From a checkpoint of a small audio embedding model.
Model: norm rmsnorm, activation gelu.
Training: adamw at rate 0.0012, 14400 steps.
Data: trained on synthesised sound scenes: up to three everyday sounds over a background, 26041 training examples, 70.8 epochs.
Rows from block 5, named by matrix and row number. Rows with one number belong to one neuron. Each number is 500 + 25 x the weight over its row's rms, rounded and kept within 0 to 999. All counts start at 0. Numbers have three digits each. After the name is the row's rms in percent of the matrix's.
# fc1: MLP up (model.blocks.5.mlp.fc1.weight, 1152x192), inputs 96-191
# fc2: MLP down (model.blocks.5.mlp.fc2.weight, 192x1152, transposed), outputs 96-191
fc1.355 098:541501490474533524485521489500460468498523562488499528448505523465490528540492490444555545523502485516503486487528464495491517509471455487504476532506487441534528480537520480522508503516484524472501510485549494468499484497479539477524478461476547458499519460485503488519501500490494510462
fc2.355 102:513472498520519504504519483493493476504531537511488498475486546456535519483501512458526496475485485550509446481499499519480534502505484481501487466505463511513458507526492506523508506520518481449457485499509528478506505485479539434530489483525459477501540518496513541481486483445462472513
fc1.356 101:524530505491502526490485496514533495501523503527462519499509474497479509505510472495498484485456562455490507505507472507489459520503473495509487528518501506459517503483496498489506517474547525485448514547510429493496504501512499505485519479538522476525484483500533497490503554506515514505
fc2.356 096:514490497475508517522445501495535483498481475508494510537460515496482505512480504545517515511498530485474460503461500556478495488545517478522501453515529491454522505486497511491462525436532479490485482506496510492500521505506531521487509536500520525543454467496510528484498494473520492503
fc1.357 110:498522506521465517525483523506496500482502497476458466513461503502455509553500483470474497539480568471499515502489476540496517508533513469529496487521459470475553529440511552503464460531481513495512479501529502458516456503523501544489492471512518474504503473469481532506503517511485541536
fc2.357 127:502505463497501515487525542515475518493528479509486435534476538472458516551491507481482546541493538519513499485496499503498519485513517505491516488550462489508558513458488489477497493505465522504521453504559535480498461499481524515529498510504526482514485460472518505491493470478486524562
fc1.358 097:495486532488459532525468505484491487477507548503462530523503497520510546488497553518551511494485497490514470501546538533485475483485508584501500559513537471474518491507493475516483440501517504495463501485504481518498523542510497535469520496512511491486489484506516457518488501501484529467
fc2.358 089:495493532515486510493490478539530460508504467548508459549480487466525491472491484499510525483502519514521467493445514511509492492502488518492500449505478500506486513457506517531521548543497489510484527512506500507517518430533550463517505530466479545535478509501536490450480480463497511493
fc1.359 098:485535531514468514502504554525536479447469483463479504514518508510470518477523487513494511544488511505481494506478502471533469528497522531499525511482489493444500524458445492484526505504496532514540479464481482515526493498496478480478516515470520499486459488448525506486516475454511533502
fc2.359 093:489517505525531485452467550510533507498473473468516525515509519492469531497514470488516500509495468462483487507455475461518507557495482477521496492479464468457519502540487533473503526481506532517498471494482486519496489512476482501500517498488496504463497500457504523504510475478513529525
fc1.360 103:516496519467450517509489460459536468464507504470553502481524502493483499507507464485491526524502516497513496490508520491488489501512491479486434475498480465442487498523492521485452472557516523504487516494496507501515474510525479497461494469525524472501509504521487488487438506476494512503
fc2.360 101:504485495450489546497507486502473512475527497538506478528533487499510482530456497456499525505523492494487493489518528512502507491535465514469468488475527537511514457482497492478528473537513527493492475499490510503471483514527574493500481484485518459524492492529516490468521456496514444458
fc1.361 090:474526512484476530553502519479491472461500528486497519492497491475518496497522480515511493488470527506519531478494499560529490504550488508494503502499470506471516524454478478535501450538497497521538531517500518487500532482519512562481471536567485500508449540564548494491508539509498526509
fc2.361 081:509481502487506481519471473510473495504457492514513490541480488486482520482490508521509551472506511494497538545534510543532495492527506516498517473496554558503495479482501476518496513512515455474488464545500488550490488490509521524475467521515500490537488521526449574446500514507522489493
fc1.362 091:535484488471505526557510517513513477482471547479460459498508481508477500513466542506483551503474514491468468528527498508499521541444501502529492508510492489490533501505465472506496463480508488529519484492548489542507474533527509509483506486508480468504467488507534525531481486499523535484
fc2.362 085:525463512497506515516539506542521506499497501530469500484491474492536523488454520506515487460543477497518488468480528468475531540510462514458474471469503517537459536519528470495500519529528506448474519510478505486428502515503507518507498506499475510485467520519464485508537538491469509500
fc1.363 109:501506514446494501492468502496485474490487493526476518504534488512500505480490502552523495518507491501499490499490488494492499513493484528487444484541521472480461503462487502527485469478508439523485458547497522474536493519530456499519486571501469528520506513465504445539500532508546470486
fc2.363 110:507482492473510479500473491542514467534505536568455515525481496472513517505504530519507536508493464516513508462480503482420531511480455535497494518512501511504522460483500528510486509447473455492488486527501514517496500517522504474521506501514472538526499471475554467505475494498509431537
fc1.364 115:452512522428455492523488485530493493501508470487517484462465472540496489501456534545479462493482521492562524534524506460555480447484526514536476525557476483516462505538517493515476487514533530482477572515500483510536467505528469523486487495527489510492534480494509453515489509468482496516
fc2.364 118:475482506474480475481480470498511512481512473564516470567478499496509485535500494511510538481474509488524525512507521499503509454478462538501474479540518529500498480481471515488513477508484520558507497511500518540490458483549533536494492535507481505519471509498509508462466462507504451507
fc1.365 103:504557507443516521503561527522508485517493512487470461470504504535505517521463547534529545467510514523477507481538527494542541484492519487558460545545491503518499485479510519510506489488511510472510499522534474485532496533520512522483475521524532494480477487472489503514504493455506553471
fc2.365 104:531499487470515509551540505520535501499496536528482472514514484438480551575494525494551535479520480540474486525491546501509501502522460522524477483490485547491523462507489496469477540493507508509496474472526472480483473520509549530493436506557488480510507522495512534492497493481494454503
fc1.366 098:457476513519526485567529497543530532495499527469546451527502461513495528520499534523524486551488541493501455558492491475517505506547513517500518512544513471491518503509454513522513476511472512515508535470540519533498489522534488495482511517469518489506498485517538516487460523504512523516
fc2.366 089:531496554529482494509524463523543449506501519528477532538484455498546530493478522516551520508505499527489456484464541536498455519500501560507483484485470516529488529506485498544548514521526480467471541491494471524496498485545503474486510523502475499536499505499508515463471492472536493487
fc1.367 092:505532501497447523476492469501508493491515511496545559506479517526527526482479523492547512559485482455532533480494515525532506511527470518500509494530461508464483513511497514496456459521508502476498528546501507480545511528491501500518490510498555460512514449493475532527520528483526549551
fc2.367 079:507494454535468460486476486504481472489485504497501538524504526495542510471508510501509546538446489524530513472501485477486516501478516521507496469521520538491498517456475505523498500517462491500545449529467542560531467496502480501461516489472487470470456469528484517502521525446514493546
fc1.368 101:479538541492455550505444553535516496458496515492475455519490506454488509528514506490488539535507531460531510517547504517495499523526481520455504499493501499473562506461496527497490465455483508491477464489518482490500496490503521513500479536470546485484494481529499494497500527542501534503
fc2.368 098:490535497505458481470494487506460495465520512534491480504502533487517487532474453502514526506473540486491495519500512524496503507532535498480458489540512530497545472448469499498530477503496536475469454524535536519531468509551511501461506503483500462499475473490466501477474493508452490485